Weights of a small class-conditioned image diffusion model: num experts 8.
Rows from block 5 of a small class-conditioned image diffusion model, named by matrix and row number. Rows with one number within an expert belong to one neuron, the router's apart. Each number is 50 + 15 x the weight over its row's rms, rounded and kept within 0 to 99. All counts start at 0. After the name is the row's rms in percent of the matrix's.
Before each expert's rows are labels from the 100 images, of 14848 (inputs lightly noised), where the router gives the expert most weight on average: "peak on" is the class under the peak. Only what is clearly more common there than usual is listed. The data: cartoon faces. In brackets: how many of the 100.
# router: router (model.blocks.5.mlp.router.weight, 8x192, trained with AdamW), inputs 0-63
# up: expert up (model.blocks.5.mlp.up, 8x96x192), inputs 0-63
# down: expert down (model.blocks.5.mlp.down, 8x192x96, transposed), outputs 0-63

# expert 4
peak on: backdrop (99)
router.4 106:58 65 63 52 57 43 57 38 53 51 57 63 48 69 69 53 65 72 67 45 65 61 55 41 84 80 54 65 73 70 64 53 59 63 54 43 78 41 76 52 74 46 71 55 55 54 61 57 54 53 49 69 27 64 71 49 62 52 68 46 56 65 30 00
up.0 076:58 62 45 50 41 45 43 45 58 49 33 44 51 48 57 56 60 24 56 55 35 51 46 61 48 48 46 45 43 40 51 63 47 34 37 39 41 60 52 42 39 53 39 69 52 47 55 48 39 48 52 45 73 51 55 45 76 00 50 49 69 41 64 00
down.0 074:49 50 48 53 48 54 41 58 55 51 50 56 49 47 40 42 45 43 45 50 51 45 56 52 54 48 45 53 46 43 44 49 57 37 50 61 58 52 51 45 49 53 40 53 54 49 46 48 46 47 49 38 53 42 53 46 54 00 48 51 49 59 43 99
up.1 045:45 42 49 39 55 48 70 66 63 63 51 38 59 53 48 53 47 37 62 33 23 44 60 56 45 34 36 48 52 36 58 45 61 18 64 67 51 77 35 53 15 48 48 41 52 66 61 35 56 37 47 85 38 50 48 27 81 24 43 58 54 50 44 00
down.1 048:58 59 58 61 61 63 39 64 54 64 51 89 66 43 75 44 26 46 56 45 60 50 54 63 56 47 56 37 38 50 48 73 47 54 37 38 54 59 31 61 69 78 53 35 45 54 58 49 80 53 46 48 53 62 47 54 47 20 57 34 51 44 46 99
up.2 074:52 47 27 29 28 41 49 35 41 37 59 36 57 57 58 58 45 36 41 37 46 46 49 37 53 64 47 66 49 31 43 69 46 46 30 56 66 35 67 65 53 56 43 55 41 35 46 37 62 42 49 93 56 54 52 46 22 00 53 76 52 45 55 62
down.2 095:33 75 51 53 56 69 72 72 82 50 28 57 62 56 56 68 49 38 43 58 42 60 54 33 96 29 41 45 51 63 47 52 69 48 42 66 31 72 81 53 37 69 58 70 60 44 32 73 71 33 59 77 45 39 59 41 51 50 22 62 54 49 58 78
up.3 072:49 52 56 70 41 47 51 31 47 44 48 43 62 45 75 53 60 75 46 79 73 35 43 61 66 66 58 60 53 65 55 47 73 59 61 56 60 45 41 86 62 74 67 87 54 56 66 53 64 34 46 89 09 53 61 56 22 09 46 60 94 67 57 24
down.3 097:43 46 66 42 53 40 40 52 55 58 36 32 39 51 25 35 48 43 33 49 55 60 62 46 70 62 39 35 35 43 50 58 54 52 43 37 40 69 49 55 24 63 69 68 18 51 18 65 61 55 58 64 39 62 59 63 87 27 60 69 61 42 46 99
up.4 072:37 43 64 77 50 67 63 58 55 40 41 62 65 55 47 77 43 58 92 44 65 59 82 67 42 84 44 63 63 68 46 59 32 46 65 56 19 49 32 69 61 59 43 55 45 31 50 48 34 55 57 67 72 43 53 57 60 42 76 67 43 46 64 64
down.4 085:73 56 57 67 44 45 55 47 36 57 49 26 31 76 63 52 33 30 69 08 82 52 43 32 58 46 43 48 62 54 38 46 89 34 55 30 67 78 61 45 34 39 31 53 48 67 56 56 24 68 51 52 51 55 58 52 40 36 33 56 23 56 26 99

# expert 3
peak on: backdrop (99)
router.3 103:56 64 62 57 54 44 62 40 51 50 56 62 55 71 76 53 69 72 66 45 64 57 53 45 87 75 55 66 66 74 66 57 58 60 63 47 82 34 84 51 74 51 77 56 54 52 63 54 49 46 52 67 25 63 67 53 64 53 65 46 58 61 31 00
up.0 134:49 77 56 58 67 52 72 61 59 57 57 59 58 61 47 60 54 55 62 63 44 45 51 70 55 59 59 42 58 59 58 65 58 53 59 42 55 62 56 44 64 75 46 66 63 73 47 47 58 50 49 59 66 74 48 50 31 00 67 53 56 48 61 00
down.0 175:50 52 45 52 53 56 50 47 52 47 55 48 53 50 54 47 45 50 55 51 46 56 51 50 46 53 50 50 49 49 49 43 47 55 53 59 56 51 51 47 48 44 53 47 49 49 52 54 51 43 50 48 48 46 48 47 57 99 51 50 49 53 49 00
up.1 081:52 45 48 13 64 46 48 56 33 55 40 58 46 53 20 51 76 37 59 30 46 51 40 66 69 58 38 42 63 49 47 67 54 37 59 41 43 64 55 75 73 40 80 47 47 62 50 29 36 50 18 43 58 40 42 96 62 43 25 53 55 48 51 77
down.1 090:39 40 36 40 49 56 56 38 19 58 68 33 50 52 75 72 64 43 47 46 49 61 43 33 54 37 52 47 37 52 61 44 53 26 89 66 66 41 68 67 47 71 55 45 54 32 48 73 28 59 25 69 81 69 77 74 41 07 53 42 73 61 56 89
up.2 098:51 44 63 41 56 64 68 79 60 51 38 60 55 42 33 40 48 34 55 76 44 50 29 82 36 51 46 29 75 40 48 44 38 57 59 56 42 47 64 45 36 72 47 49 50 33 47 66 32 46 64 49 38 92 57 58 57 33 42 46 55 54 60 57
down.2 111:59 44 58 50 47 37 66 30 48 37 70 37 40 41 51 26 57 37 46 67 53 50 65 32 44 41 52 60 26 46 44 50 60 56 62 45 49 59 61 52 55 43 57 42 49 63 54 23 26 44 53 49 38 26 38 58 25 70 60 44 51 53 71 23
up.3 068:35 35 33 46 54 54 40 42 58 28 41 40 58 48 41 36 37 53 50 61 52 58 40 49 53 24 35 50 48 36 44 27 63 50 39 58 25 43 51 41 22 32 24 51 15 42 61 36 51 42 58 33 30 41 38 41 35 24 43 50 53 44 53 87
down.3 078:41 43 67 64 42 66 55 51 77 50 55 47 61 39 46 44 41 39 32 32 71 46 62 64 36 45 36 57 43 53 45 39 77 33 34 64 43 44 42 37 31 62 87 44 79 46 73 31 37 61 22 49 75 43 42 52 68 14 49 46 50 70 43 50
up.4 155:20 71 59 48 49 65 34 40 47 52 47 41 51 48 67 54 48 58 29 30 50 62 64 43 35 67 57 40 32 68 71 50 64 55 64 67 56 48 46 79 68 77 74 41 75 59 46 62 45 37 61 46 54 64 62 69 23 35 52 53 56 58 75 40
down.4 115:68 67 41 52 42 29 41 45 49 68 43 51 52 52 44 64 48 51 38 46 39 38 43 39 45 53 40 63 52 55 56 42 48 57 46 49 44 40 62 57 34 23 56 36 56 42 44 56 47 60 62 50 53 53 58 62 56 99 51 56 58 37 51 00

# expert 0
peak on: skin (48)
router.0 112:31 70 44 55 58 51 35 48 28 58 50 35 62 66 48 42 49 25 22 42 32 42 60 53 42 38 39 60 38 47 46 33 48 50 41 61 56 62 69 51 27 69 50 40 68 35 36 60 43 60 50 41 55 61 41 65 60 25 52 43 58 66 44 99
up.0 102:36 35 51 81 47 62 48 29 46 38 69 62 66 41 70 71 64 71 21 76 70 54 66 40 63 41 42 48 61 79 78 59 48 61 66 51 43 69 56 25 62 47 46 55 38 28 78 35 33 58 57 55 64 45 47 23 63 50 55 46 77 74 47 47
down.0 098:62 37 46 78 56 45 36 75 69 41 33 47 37 46 30 72 68 62 20 75 66 45 37 63 59 61 58 56 43 75 76 42 59 65 61 59 52 36 51 26 41 50 53 50 39 73 30 60 33 58 51 53 61 53 62 21 44 59 43 38 77 25 44 56
up.1 093:44 36 56 57 18 55 37 71 49 55 69 27 60 45 56 37 58 39 71 67 40 47 71 49 48 48 48 46 13 53 47 77 54 64 17 67 67 55 27 59 52 71 77 27 66 41 45 72 42 41 30 62 37 47 46 41 80 40 64 37 54 43 56 37
down.1 100:55 45 44 58 80 41 40 41 58 56 29 74 40 49 47 36 59 39 69 69 36 56 37 47 50 51 52 61 89 65 45 40 53 62 22 38 40 50 28 49 49 28 69 30 67 54 57 33 35 41 36 60 46 40 53 37 18 56 32 46 60 51 53 46
up.2 089:47 52 31 60 41 35 53 53 68 45 61 37 42 61 76 56 57 74 41 50 31 58 51 62 82 43 45 54 47 56 60 53 54 73 87 70 63 43 32 75 21 50 27 43 62 41 43 78 26 43 42 60 65 50 49 22 43 46 39 71 27 78 53 49
down.2 091:55 52 33 62 62 69 53 47 32 36 46 70 54 68 22 54 53 75 43 48 38 48 49 38 76 59 51 44 56 55 65 46 49 70 85 38 30 64 38 72 79 56 30 48 58 64 58 27 25 39 35 60 64 53 60 18 64 60 64 74 24 28 52 49
up.3 103:29 71 50 42 59 59 66 42 75 53 45 54 21 23 34 74 55 58 53 31 29 70 67 45 56 54 33 49 69 39 59 66 79 50 24 37 35 15 66 63 71 66 30 69 33 41 30 49 50 52 75 48 43 78 65 36 80 31 39 51 42 60 42 33
down.3 096:76 63 46 47 43 36 68 56 26 61 48 49 81 26 56 68 53 58 51 35 26 22 31 60 54 38 68 53 41 41 56 31 30 57 19 69 64 82 58 65 32 22 24 67 43 51 66 49 54 61 60 51 49 21 33 35 04 54 52 62 42 42 41 50
up.4 099:45 25 39 55 59 34 57 46 52 68 35 16 60 45 44 60 40 73 31 34 41 48 41 45 14 51 35 51 58 49 55 63 49 44 67 57 87 53 70 48 51 83 33 64 72 39 51 49 41 27 74 43 39 42 28 52 60 35 64 41 56 67 65 44
down.4 099:56 31 37 52 42 62 57 54 47 67 62 80 40 37 60 62 39 76 32 38 37 51 57 53 12 45 69 54 41 40 52 35 51 45 62 44 21 51 64 52 50 12 30 60 68 60 48 50 36 25 68 42 35 56 73 53 38 64 45 41 55 35 67 48

# expert 2
peak on: skin (42); hair (34)
router.2 112:30 69 44 54 58 51 36 48 29 58 51 35 61 65 47 43 48 27 21 44 32 43 61 53 41 40 39 61 39 49 45 33 49 49 41 63 56 63 70 50 29 69 49 41 67 34 34 62 43 61 50 42 55 61 41 65 61 25 51 42 59 66 43 99
up.0 104:52 57 45 61 61 41 86 69 43 72 63 40 86 78 55 48 41 30 77 57 72 33 53 53 38 54 81 53 54 31 41 49 59 43 70 23 49 63 45 65 49 74 44 48 80 44 69 53 55 37 55 34 62 62 69 38 45 46 50 45 56 51 52 56
down.0 099:45 54 45 57 44 65 82 34 55 68 38 69 25 67 54 39 42 25 69 50 55 70 51 49 34 45 28 56 54 22 36 54 44 41 63 87 50 41 40 55 60 25 45 48 78 60 32 53 52 37 55 33 57 41 30 37 58 56 51 36 53 47 47 50
up.1 091:66 75 26 55 50 42 49 45 43 78 61 59 56 83 58 44 79 59 68 40 56 35 36 47 58 58 42 53 74 33 61 80 74 60 45 30 24 91 60 61 51 51 72 43 55 52 42 55 42 49 62 29 62 78 89 56 48 45 51 69 53 54 48 55
down.1 106:23 81 26 47 68 62 47 60 57 67 42 54 52 87 54 35 73 54 68 38 54 64 75 54 67 43 66 55 35 27 55 26 31 62 41 67 86 20 55 54 58 54 73 38 55 59 63 50 31 40 73 25 58 20 16 57 42 49 45 65 45 48 47 37
up.2 090:37 72 48 52 68 51 71 34 72 62 60 63 64 29 64 32 43 51 34 42 60 60 21 63 61 50 52 87 74 59 35 37 43 21 47 35 57 47 35 33 76 62 67 51 36 27 37 56 32 43 44 43 60 53 36 48 50 31 61 60 52 64 55 49
down.2 097:65 67 52 54 32 51 66 62 32 67 44 33 38 33 40 28 38 51 34 57 57 40 79 35 58 46 47 22 28 60 22 59 58 14 53 65 45 56 41 36 29 38 58 52 33 72 64 46 24 48 45 45 66 39 63 44 44 42 39 60 54 39 56 48
up.3 089:41 58 55 39 72 33 42 76 47 48 61 62 66 56 86 34 59 65 62 73 43 21 51 61 52 45 45 47 66 80 65 52 40 59 65 50 48 69 69 69 79 55 75 42 65 40 46 27 54 44 72 60 33 73 34 76 59 44 45 37 96 34 42 47
down.3 096:60 50 55 45 32 70 44 33 51 40 42 41 36 54 09 23 63 54 66 75 46 75 53 45 51 58 64 52 37 81 56 53 64 52 59 48 52 37 65 63 21 52 67 42 62 64 57 74 52 47 61 58 36 35 67 69 44 57 59 29 96 70 39 51
up.4 092:68 81 43 62 39 46 75 61 63 35 47 53 40 78 56 55 35 36 68 43 60 41 42 25 65 64 54 66 36 34 51 66 81 56 49 30 45 49 67 63 61 76 63 62 70 44 70 71 46 34 60 38 53 55 67 48 58 39 45 38 54 76 39 53
down.4 093:30 68 35 71 59 55 74 40 38 26 59 49 56 72 50 49 44 35 72 48 62 68 59 76 60 35 47 35 69 34 47 36 21 50 55 83 51 46 68 51 32 32 64 64 66 53 35 29 41 38 44 38 47 52 33 42 50 52 59 33 49 27 33 51